python train.py --model="image diffusion model" --dataset="simulated stained blood smears" --train_examples=48750 --image_size=48 --horizontal_flip=true --conditioning="none" --arch="dit" --objective="epsilon" --cond_dim=128 --norm="rmsnorm" --activation="squared_relu" --mlp_ratio=2 --head_dim=32 --fused_qkv=true --qk_norm=false --inner_norm=false --moe="top_k" --num_experts=64 --moe_every=2 --expert_mlp_ratio=0.25 --experts_per_token=2 --shared_expert=false --patch_size=[4, 4] --layers=6 --width=256 --positions="rope" --optimizer="adam_atan2" --lr=0.0014 --beta1=0.9 --beta2=0.99 --grad_clip=5.0 --cautious_weight_decay=true --steps=8700 --batch_size=128 --epochs=22.8 --lr_schedule="linear" --final_lr_fraction=0.1 --warmup_steps=870 --weight_decay=0.3
Rows from block 2 of a small image diffusion model, named by matrix and row number. Rows with one number belong to one neuron. Each number is 128 + 24 x the weight over its row's rms, rounded and kept within 0 to 255. All counts start at 0. Numbers have three digits each.
After each neuron's rows are labels from the 100 images, of 14976 (inputs lightly noised), where the neuron reaches its highest value: "peak on" is the class under the peak. Only what is clearly more common there than usual is listed. The data: simulated stained blood smears.
# fc1: MLP up (model.blocks.2.mlp.fc1.weight, 512x256), inputs 172-214
# fc2: MLP down (model.blocks.2.mlp.fc2.weight, 256x512, transposed), outputs 172-214

fc1.205:134147155143120151115126136121155126160154134155129145133139104168103117156129103143099185149121134102107114128155112108136161148
fc2.205:122129127126149128121125119114138149134158120137143124129137105118128115173131150139085141139169096126091105124139097105140122143
peak on: large cell

fc1.175:139109146110141151079109121146120132135064131131123146111150083098120120141129119126129127114164126147135145105091154123093123167
fc2.175:146145122107147101151126126137161146113111117159154132173104154139152118159149118168085150132111145146112135128143121125120109095
peak on: large cell

fc1.357:127158079118149128122168156152148131130139083162125138082129139135114148136113086108090099143136147134139106139103127140146137142
fc2.357:127140107109185112140130170149127151110158117087136130078111150147092110127172151128103109132091163116147129105105151138136146147
peak on: large cell

fc1.178:161156104140171114195134123134126075120070145119118115120143107112174124134182119113136134121150130101169121092129108142123112138
fc2.178:145130110143178139100091124135135070136114154130187117069147094171109089146101088119136130088135133138116171142136064168127116118
peak on: large cell

fc1.287:126170125148069170135136125119159151120141154110157119118076115125099123151160139111116151089129130127134176146111150148171131138
fc2.287:128050119132142105121129154131104113132129123134121139115039131114123126139144131128089162123101111112118112102123105157100146138
peak on: small cell

fc1.326:121127134135109088151127166148137145148150126130121136100144110128122100098159125134143087128165155146098137150164141130143166150
fc2.326:122157098130117179103164151135131165166138114169135142138136115133165157078122121124156158148148125135123113124115147071163134141
peak on: small cell

fc1.200:120133121127129113065114144160140125136167117133114093155136112138140108141131097118161135121136134091156135216126139095113145120
fc2.200:115132140149115161152139119128089119126160077130133111094089141123109157151142124108118143149109109100124147117094156096092126127
peak on: large cell

fc1.413:092163093112111122125145121165134144121082102163188116139141122110123143103124143092137150140125106138143095129101151105102168136
fc2.413:107160103112111153116058100155163124129122109120105123171154121173108134114135113088107150113143145111144149116145131114097131180
peak on: small cell

fc1.44:138118126123092114091158152109148135176110115140150142151151089137132121119153131113152116097121105136122133174103074115133201095
fc2.44:145098129146100117148106173122176142135121146095124147123160137093115144114124102074090131152149147147120146105116090075103136139
peak on: large cell

fc1.350:138128103101124141162148144152135116147117155106149129150161121127202156137172141100103132103149145152122160154123087141168123132
fc2.350:141154107118114094119130167127132120131105123134131145159129127126113111114084121109113120101146135099167161135127135109172115172
peak on: large cell

fc1.479:140133128107143116121081135119142086162102152118116109132137107135130117127155114123126172152119097202158115110141143124125191141
fc2.479:121128133126158110120127135093085089128090120114133104139153163116106155129102104147133172142128155155096143137111105109128070133
peak on: large cell

fc1.96:107151129089146138097139125122134126184100136126111119114118118134107140134084149153132122131096164153125134116152129124148109150
fc2.96:111100157065125132149115095116114151139084136116158137163148077135141138138159133142113116115161101130121136142114113095129124076
peak on: large cell

fc1.461:105143171113147109086077128137105091101071117112125142146127093142149138131179130107113103122120117121118144079096118153098114165
fc2.461:104121182105152136148145110114156115131099124093132139132112167128126128143093114153126113122118180112094149116154137125160124117
peak on: large cell

fc1.511:123124117105118159083156149123099162137167145090135163094162102118127134135127142132145129115105166132166134135159117133140134144
fc2.511:122140175082136129137126138089151165154189136077114151119118150139123150133131140127111125099172114132116121133134156118137160124
peak on: large cell

fc1.470:168141141147154145206126114135119137120136151138116150110142124149041127136129119122137117146120133164147135141172147114137106136
fc2.470:182136120144137132080141146103140145113135126138149184187114118134177128156138127127120140149079089139174122111119145187140146131
peak on: large cell

fc1.344:113125150117145128157144153128119151121114124113140153121133145146138117134121141116129134150122116110149123183116163130113097110
fc2.344:108120137114158128108135123113122138128134113103108169124100098128148099160155116131120111124144148107123115117147134135125157150
peak on: large cell

fc1.223:125146125119145133073141119147129073085110122128129144169150092134157121126199138112151122137121141156116142132132103168158158152
fc2.223:118138105104153124173129099130111071130134132139144154090121153144133124129075132144110110088136170125146109104136100093173110128
peak on: large cell

fc1.487:075145122131111126097119129098119100135073148123128104152133089137133146123146104134090114142095135098123126120146127120134103131
fc2.487:083130124102094148135117130064120126148080129126139104104170126119122120128113138149153083140144176086148097130144130113126174111
peak on: small cell

fc1.39:081131100077116146221121124123135082149089136093124123114139108141130122118124117118138121141145163180117136111099106131144115116
fc2.39:097106114129115116084107122138135130168085151087142095143142112110148133112136101135118101159124119177140095131133110138119144148
peak on: large cell; nucleus

fc1.415:148116183122177133142100072126166155115138128099106108132145103107156161125114137116105134078123132121109133081139132135154176116
fc2.415:137092117121205100134159138120107143149145135165151113125113143121108125141140144126129119079126115140116105102125101152143144123
peak on: small cell

fc1.503:142144128141127157121110154091150126090129165131124138139170144170116144155107131110140114098128110116146091114097070121156131105
fc2.503:143130126134125040121128117183160117162116132139148095143156135093138160103109082160204121109097117131134074132137181134127163105
peak on: small cell

fc1.283:116115089152108173123115130148177110110131171148143140125133127084121127088163092137153113090178153135110145124170156130115140094
fc2.283:151123077145099089146103098091118126119110176146142157125158108147164051140130156130169129155158163097105147117174125117128149115
peak on: small cell

fc1.302:113080121152046124133138212099080123145142139122150151112095127126130135120146123133122112138133118106142105125119131132132140136
fc2.302:142105116095111120143138200046176095111145118127115109129102099092132113146110128103199144086108099134108180131090147128122115142
peak on: small cell

fc1.148:100166134152081092139126127168089126136127127147176140096147113141173166119141143117120184074163121146112135128123161103085098139
fc2.148:135109157157107164112114130137158100103146116125165148132174158113148099143132126133103147125133157107134140131172092116124122152
peak on: small cell

fc1.494:162147114154130131112136129104124131125150102147127125097141117122108110104136089170144111146122155106104099124139099137183123151
fc2.494:120127141121135155127154127113144115151149155155152124155162111160118133028112156158166068133114089088118086135109124079174128135
peak on: large cell

fc1.465:169152097134133104074137128113128111099127118154121140123137080112182128135141127127128113125119131131113122137158107131158130118
fc2.465:183159121111101158163146134117120104134124112110107112085103137128098114125096118122149117117156132130129099127131135115172118152
peak on: large cell

fc1.466:092160140124115133130136140111143090109109144085150166139179145136126149120127142136091115126101126166125133113167115136121102132
fc2.466:075114151093121119129146147071144108120100126110128140129069122140136140137123094071139079139116147161113128110089136174153132160
peak on: small cell

fc1.464:142163127142142130121127113130184141142164152142144168098125118086178132146123139118163108148147137121152110127129108116127124173
fc2.464:126141141132160142119116088128115107128145109093119129126100113078121092134149091104112115120141160114144101137137089112129131106
peak on: small cell

fc1.468:129138109149141152124126112145134172150108118099154135185121112169115117116152098154119126131072161090110115150116097145135166089
fc2.468:131109158150157147132125120134109106151134091132123100105147126096109108093132122113140095127136129133100097109118144111095134134
peak on: small cell

fc1.286:108107127109140125134122084100085084164136122118134109128161132123114140152135121128151112113080151108137128106141071114139066108
fc2.286:121138100156111156120083118142137162112122137132112171155155126152129139162106152139125076122150098117108172110122163068106127127
peak on: small cell

fc1.361:118170131131173130103144158116121132160126121135110153125133144158111167122142122108168097115102161108139126169112075116134157139
fc2.361:137136089126190115119118192126108147122145154132139129112152104155124175173136110142187126134087130130162136115096184162125139113
peak on: large cell

fc1.158:126174119146106111148167187155173156124148102136138113105116126175114115102158080099132158146149099114117132092093188140122143148
fc2.158:102121128130070168154126161198068132126131130117066129142137121180134123073120122145137140134197124130152212122149082125150118143
peak on: small cell

fc1.451:112108166130151126155089098127157108078116157131137146118145124160199181133106156150125148088182137145131141110131103118161110127
fc2.451:123114175106179094111137092118129131160101156133110111143112114113112093129163131129160131083131122127133110150118138139140159173
peak on: small cell

fc1.305:146141130116141152115120132117128125144132126140144132130139144152233149132172123109140131144153104112131129136127092114141106124
fc2.305:123130126101163089151098144104113141112117112093114116124116089085057153140089125085114150140134136080135121109156133120132169154
peak on: large cell

fc1.418:095135162141149119105112139147163111110143106147127138147145086104147121125126104149111143130176111128161159144160147155100141116
fc2.418:103133158144161081188150143112088111145151088180141147091147125139105115132114176114147165164151143147116172093099120124083108114
peak on: small cell

fc1.117:122161104108120083145136121157137108117140130128130169087119129105157157097157101123153109142135121102152115123162107099139206137
fc2.117:107166120139108177115128091129106147150120193156144122149101134181137135077119128140089097131183131116124149128129097108175131110
peak on: small cell

fc1.183:140103145146139098118083110150102128133142122116127128106115113156111135128115128093085141111112133158108146113150116152138121128
fc2.183:143063107142121107114105130149144153142166108125119100116126143084120126129111101115112148083141126141155133138149137127137130106
peak on: large cell

fc1.74:106178133132099148144111127130163131150115139096130124100106149192119122137129105140187171152088152130124123134062103113130182147
fc2.74:129104155106120119150139117135098158087143108173153131064089149106146113118138139077105199104088151106158149129131138115114145141
peak on: large cell

fc1.278:068124110151133129143134123120116112101148123132130123128107084119145117126102114127123143169096155126125146110129148144133110096
fc2.278:085150106145118132138126131143119119093160140151142133119146160100148132113175132167138135146154082099109116113098107143125124172
peak on: large cell

fc1.240:149130104119134120155113127134133128074115127113133152137124096138125121115121121115158113114123170164153133080130095122130119104
fc2.240:163146105101118130096113117148088160101147104119156122140119124131128110098164124102155145102113107147131139142099070101133134167
peak on: large cell

fc1.142:143135080137167135103146122091142086112124135141118131105132111126170119099133105114163151147136131154130133193136121127127112154
fc2.142:142139141117139132124141156112110099151112096152127115110123125126110124110118158132158118117110131142135144097139145099120114142
peak on: small cell

fc1.383:126170107135136131117093129142120100131200085138139179131103115138065121129172158134124120184132155172122117141118100170118097155
fc2.383:130153129141140139156154120132133081151158127112123152154150123148143116103096127159086121159100128122108104136166134084106154092
peak on: large cell

fc1.402:120132111153108087141141109119175125076105107138139113112070105139150151107129141083142132142119131103156134117173106134124147150
fc2.402:101116100131139146114144105100082110146130114153146116160159123102147203097117155123138145129106119123141096110143122132097139112
peak on: small cell

fc1.309:129141083097148132154096165156138153097160104162118130148121097125123159158146147131135118125144102116126139147160108137109090119
fc2.309:125141100150122131113142151152096136143150128100159126139112133076126132131146187083091106112119137147161135100122139152122141172
peak on: small cell

fc1.486:098143131162127150183141142148136126111114143142134159124147133132139106133144106129144124098124146089127145219131148092125098107
fc2.486:112130149147153105101102147169145166117113116120124135133108125144146146129125117124123148115111080089138141100114151144102147154
peak on: large cell

fc1.272:141118172144148110163116101192119130131122121103120164126116164110122136133102151128121128144142157138133121177122100096111168130
fc2.272:150158111147110154109085128156079174126143142157102151161133117168127112120144108116112139184162123115154100132120110184101106123
peak on: small cell; large cell

fc1.112:132114069108122162152115087143149077104154121114162109133111101177151118156141120138140121126150154181131144147145085128113110128
fc2.112:147108116133131108132156088141061081099133121150043165138116127098126092166123126166084130113108108189119148110145103119138156111
peak on: large cell

fc1.477:126176097120148206083114110115136137170134170140180148139169116167087088160176095130125131169089151112143103140146132142136144134
fc2.477:148087121107158084110161096118083141100115113136116134116186100128114147146158144142162090079089136153111078148159121153136125122
peak on: large cell

fc1.304:143127118125160159153094138131114108100193125150104142106094136132111169166102104133148106144127155143132134165125153128102103146
fc2.304:141142083138161093113130122084150117128166117088129116106127202154145135088134133155116113130126109108136101122116134142134155093
peak on: large cell

fc1.83:100179133145173155140126115110118144137153112155169168156181108190124143188142140108133167131145130133098183048139112126145110116
fc2.83:150133099135118079126115103103139115108090157140126165144184109063131116140149104160122175126137140146129130097136106127120122144
peak on: large cell

fc1.329:112130085144156137123101120145104097125073121124131158120093131157170129111110094119131107157125132105141161107133079095110182132
fc2.329:127172118155143123108098108101144139159105132155130121115124149072131134119128167151151113145148148109129160127134137135140106104
peak on: small cell

fc1.101:150169128134181164062106094109151134090147112160116130135177111143097120139139133115133153162089113156151106100117131105140101150
fc2.101:143125103118138096091136147084146110130105135087098112116104086094090167159141105143171130129137125160063138116123119140154110152
peak on: small cell

fc1.462:076065162088083107176148150121147115129094150122131122152139108127188124119137137118093145089111138114086111118141141107165161082
fc2.462:104058130110096126129137164106121124131114176107127097087171102140079145139132119131153173178117113128143114111112151145113107153
peak on: small cell

fc1.61:131159140129128112097169155170146103108111081174111129111105129142141138119115101118109110152162137052127128079127127138090155144
fc2.61:130169109146100133115132150187120117154104130127156102167109152146119129117159121145154099161198125096133126108125106142125123108
peak on: small cell

fc1.460:133103167091145124143098121142112129149148158142136140136130142121079140123115139137136099055114129104120093141144151147127118113
fc2.460:139111140123136124112139115139139131093127152101156119095137090138177126130163117127086120090061119128138093136160153151129156161
peak on: small cell

fc1.376:066112140133113112120134109147140136120122126112121097125092089119183110133139127137109150167101157101116104113126157106145121097
fc2.376:100097119096119144128108078115137138107110145119148100154180125151092129131120125173144128170139095094116112148154121110128096119
peak on: small cell

fc1.161:095158112125091088152141129124107121191080108128135138142152162125156150182188130128155152157121124124134127159121117109131132121
fc2.161:126170129157147173111124128138141101122090131112120147120155101160144137175100104129162142123147123110105139094097155123157153137
peak on: large cell

fc1.434:144148121116137166146073140158135101108092139115127172128141129111132147131139153085153145150118144128173131154138109151128176117
fc2.434:131120122105157113135145140137101133112136152119150106094154138162107090117119119099136155142119145104101131158101134151168067146
peak on: large cell

fc1.457:145113132133100149129116123126103148122117129144119124137099117112145175126124110136130186111091160130141133166088103128145148129
fc2.457:170092145139078123112095117125140129119122117163114102159124115148127116188146111117134174097133125145115131115098113124129121154
peak on: small cell

fc1.454:135162109124163139164112144160113154138148142115147154123164104142109123135123176131131152106126154133095150197114118115145126104
fc2.454:143105118116164100120138123132155117154141138157159127114135121132138104142133157148142178139142133127161145111102118108128108169
peak on: large cell

fc1.216:109140084106128127113169121148124129139104142103142129145140111136147118126109088115145129135127137127144114042109136125118131162
fc2.216:116119122091103127132105113139095136117129131104128137102121143162118154126134153103163129181137150124175134108167088141098155126
peak on: small cell

fc1.318:147145138144107086120130109135128156160126058131145095085119137152109131139114134069149099148158135122122115138150128182148097134
fc2.318:128106160157135142114138099157153117115125184089171167101131121153128091119131101158143097105118125130104124126123124155138119115
peak on: small cell

fc1.365:155124157143125117197115168181095133119104108098124105099083142180180143152111131098122100125146124099106126105139120140115165102
fc2.365:142115137161135133065158201172140139105107170147083097142138145076127128160144134143178122108127134118124115141127135175140110101
peak on: small cell

fc1.94:147135157161080121109138113143144099108147120139137149136157090118118116102167176123144174058141126164090128178121163104131117110
fc2.94:154100120121127144125142125158135095116152155134154160136126144128127182108127120160128213131085151141140129120115125051130140139
peak on: small cell

fc1.227:101136108143159140131099087141112146147111157117160113123177086126128137146142080144120079152138128131168161133087119126166132109
fc2.227:128133125105133101139106113153172126082165119104116156154192103141121175143118143144161115138122143139116107118128158139143098092
peak on: small cell

fc1.36:136118111124116117096126166133104120093128148145135158134106120099107151109166122180115123141145138117127110116146178114107185107
fc2.36:105155121137107171152140151128125125130111163092116170111146063137126130121107138161117105103124125111083118111173120108113129108
peak on: small cell

fc1.258:121102081154098121130130115111131131140146131116163118146132128116170136123192149120122152088150136076122134114106175137135145121
fc2.258:112102130111087148119098118150146111112119131141103135153152106120122122155085119179098161040110138094077115123119128064141125125
peak on: small cell

fc1.296:143191131155143119166097126126090136129120148103179101124166125130174175166108146142146165165106126122128161139119137163124149141
fc2.296:152094116114099126144116112124150119122127091111107192109138137143144108151142127137127103111179114132117154111181151140105128146
peak on: large cell

fc1.164:162139118103118140144118121128148088091053109155134143111136153153176121118078130119132128141132116130131127201124145107148094123
fc2.164:135130119128113124136100119130134110122086136126120149122120085125117114104163138156157150120108200112130130137111123119144192145
peak on: large cell

fc1.166:138094178116133133105130091093115128096116156109106151177147141116122161134152138176116152069092137157107134087154107094124128117
fc2.166:151129141153130079134124085123103121140113185173134125136116169160128158085110134096108128140114167131149088148159109116124108142
peak on: large cell

fc1.174:134187109110108111125130161161108113122132135098138139147103136113087108117107137071116139150085112128099114138102147131165190124
fc2.174:137149106131059171141129158158096105115124092101134110149123113212138135113135131162125128118155098133169103123106127123135122146
peak on: small cell

fc1.100:125101147096129097115119165111133130125093109111137132133121131152194139109142135160136138140107101100137127112158115135132176115
fc2.100:146135125137113113147127140115134124132130151114087090135139119052146151098153111110216129108107126126125125125122129166153158098
peak on: small cell

fc1.138:090126097152136120159139147160100097113145119149162118128146107123132105134084148128118138153154152131144100136102149125164076096
fc2.138:091126092130119115102117139131168146105145131116052120122155147145116150158164130115112132137130074142110113127127128103143122150
peak on: large cell

fc1.68:112132107160164131150119134150135122139147139092124100137116120131181132145078128111167108126131136075110146153171142123112187115
fc2.68:102156115144161124149124104156124132132136144109121119095153136114115092147170109152107107094143109069135131118091153148104085150
peak on: large cell

fc1.364:135121146099127113116101127112140098162084131125136121153120118145142110132106129140103103127142133127147097123176147130096191142
fc2.364:129130133108119126107150134110099126138095094130122102132109166113117121140110114125114101102123169140113100111086123123101095128
peak on: large cell

fc1.47:114105140113138138078118098138143126135095101113139110126100122121138133125076135137111128097139134087126116115112156148126139114
fc2.47:104114121114131131157119080146138142133103159090097128128127133135166164146172136131151152088104136107103096132123153097094124144
peak on: small cell

fc1.180:168132112100126121093104104127127141164160140112135140098097116118160139104154135117139109177100102150147144149129143137139102165
fc2.180:160140124091124161133140126134137130136140102102127134124122140097125126117108126152134127142143154123137135118131082120162167108
peak on: small cell

fc1.226:202131123146127124176073121121115123060130128121138115140152120148120106122074146134137150109118098120159139157157163110125201131
fc2.226:178123145114129151116136144092155136114143119135129128153123103131146156109150089151126145102130152106123128123119127132128046144
peak on: large cell

fc1.435:127107126103140120130103148129134128113194138140149185137090101134116158140149144134153120069150161145123138135144135125111093097
fc2.435:107139153142114150119149186119179095134170139112155154120069171112142134095123142082113076095119095140095118107124129129143158186
peak on: small cell

fc1.182:126151099127111114147139146126129159103088114121117130084145136137121125136191147115109136146134160139161111055097102150151135139
fc2.182:142144141144121157128122160129101156125117110134127113145161155154116131133107132147119128145126110146091131148182123151170122119
peak on: large cell

fc1.127:152135141110136171121098104161152124149109125114184121130115120184114086160129107141142138157112159115129152136121151142130110138
fc2.127:103112139093135113107163109136159124114144166123147109125134127103108139162156159112107159113097155128158135101150107168134125182
peak on: large cell

fc1.62:097121143154087141129118125135124166122138166098116180152121082105141118134164132133112139098145128138094111118170165113098099152
fc2.62:094108153145118118123160130149159152143123157149127170146114150131130160135129099170114154108092145159139137170136150155091159061
peak on: small cell

fc1.347:143162148102134121150081144139109146147072156126118121144130133119088135133093139146140130107132119106123125229144126129119144134
fc2.347:133109147129143174102132149139143134132077106108148110128133090114160117142148137115137162104114159100134083121158123127134090112
peak on: large cell

fc1.155:154141126108111103163148120115160105122108173155117166151105110114133162134140136108113126106143116100110101119123135125127102115
fc2.155:118144131110069097115127103150129145136109150150129133143176142115168106168126166118078132093143127115126147118130104124105138128
peak on: small cell

fc1.149:070131116140144127121063133141124087080167155126131136116134124131113105136111141133127137142123129132132135041132108092120122126
fc2.149:090123126141126103145136100154157115104175157146145098108109157121134152135164145126127135167139134122110142162138137127120131130
peak on: large cell

fc1.499:124140130120126132145169131125156120156041106139146084073087142161151134133144112113128109163111119096145125145125134148152127138
fc2.499:111135100131136137119118129130094130149057118120095097111136120120111141138120072131162126143108119100125118138101126106119135104
peak on: small cell

fc1.337:118111100122139099147135138148113137088101122127103156073142134127114131097093102104148049114150142144120088085108126100113152126
fc2.337:101150132146144143145133128131079163109130149104150108108078148153183108093137140161103097123139127122139080119160144131116128172
peak on: small cell

fc1.345:141111144149135113167116120127156119108156076147167107090131142142081142099116107102133151181121107165148138093198144110138161138
fc2.345:135138137147150143116132079114136152152144118137128112086137145152109056122109137145141125151147108145081117138152150129082113109
peak on: small cell

fc1.116:115118158174093153146143102164126126089158144129122123156171077115091130126182106138132147127136137165081117140122124117116123102
fc2.116:148100180150110131135112105155154137088125152161160137154106146116177134124114135156136155172118157132135093103202122201123129149
peak on: small cell

fc1.120:135143143127166107116126107128069120121125144128168129150149142125109162120126113092154137146098119098089166107124179130153170148
fc2.120:150146121100129192133119134109128129144126129075144107140137084123107123169113125127174123098072114136158165143099109130096137151
peak on: small cell

fc1.37:086144090127130128024127134115122088159137129110135161133133120137167122137119137132177152145109164187129130084141120117123103152
fc2.37:116125092104140127202130121134170102141158121137147121094145145137080136132142119099117117159133125178179140141107127096125141108
peak on: large cell

fc1.211:142124168126112143246114116140121106136110139088122154107109126113181119137114127096135126147108132107104119104141099122126109138
fc2.211:145160150127099132045126115142165095111132147104135127096120139140086125118135103113141099112151116114166162119153086169137120152
peak on: small cell

fc1.86:120113138149181151136117098151130137133102138091169149166126138178151107131119082165097147093070157112123129118150098106131127087
fc2.86:117138143147190126145139111140102134114117178140102144089147149067126137102103126152131116178136116076130086149103147130160120126
peak on: large cell

fc1.314:149156127130163118112115123144134169156097136134138164127138116166147177148079147086145147140130121138151142153143096132109158131
fc2.314:099104117165147145125112118145107101127150143134103099139157122103134117133095141196159158115100148115109135159145162165130150119
peak on: large cell

fc1.77:135139085091132138105144116115109143159140108151111129103163112127211110120189137105106133148140161158149145185124102128129130107
fc2.77:127136099128152130126106160107117116153137096145141109140086127118078130135085129097124143147129113173153115106129116107143106155
peak on: large cell

fc1.432:126159097138107111118099136126153131127110070113157148103132115153096113126128161108082152143168136139092121079118133179131144147
fc2.432:165133113124101130134162088099094081134142083105140134180131126161154093152123076106134123134141138157112120138143099088118151117
peak on: small cell

fc1.185:153131091089136127173164111139126109157084149109140133113121111146136130109151137100111149124146148160152115083137110156143089118
fc2.185:148118105085120099115092131146129118135102169166116159141135128140120135113133127139154142118097112134156088108117107161175158161
peak on: large cell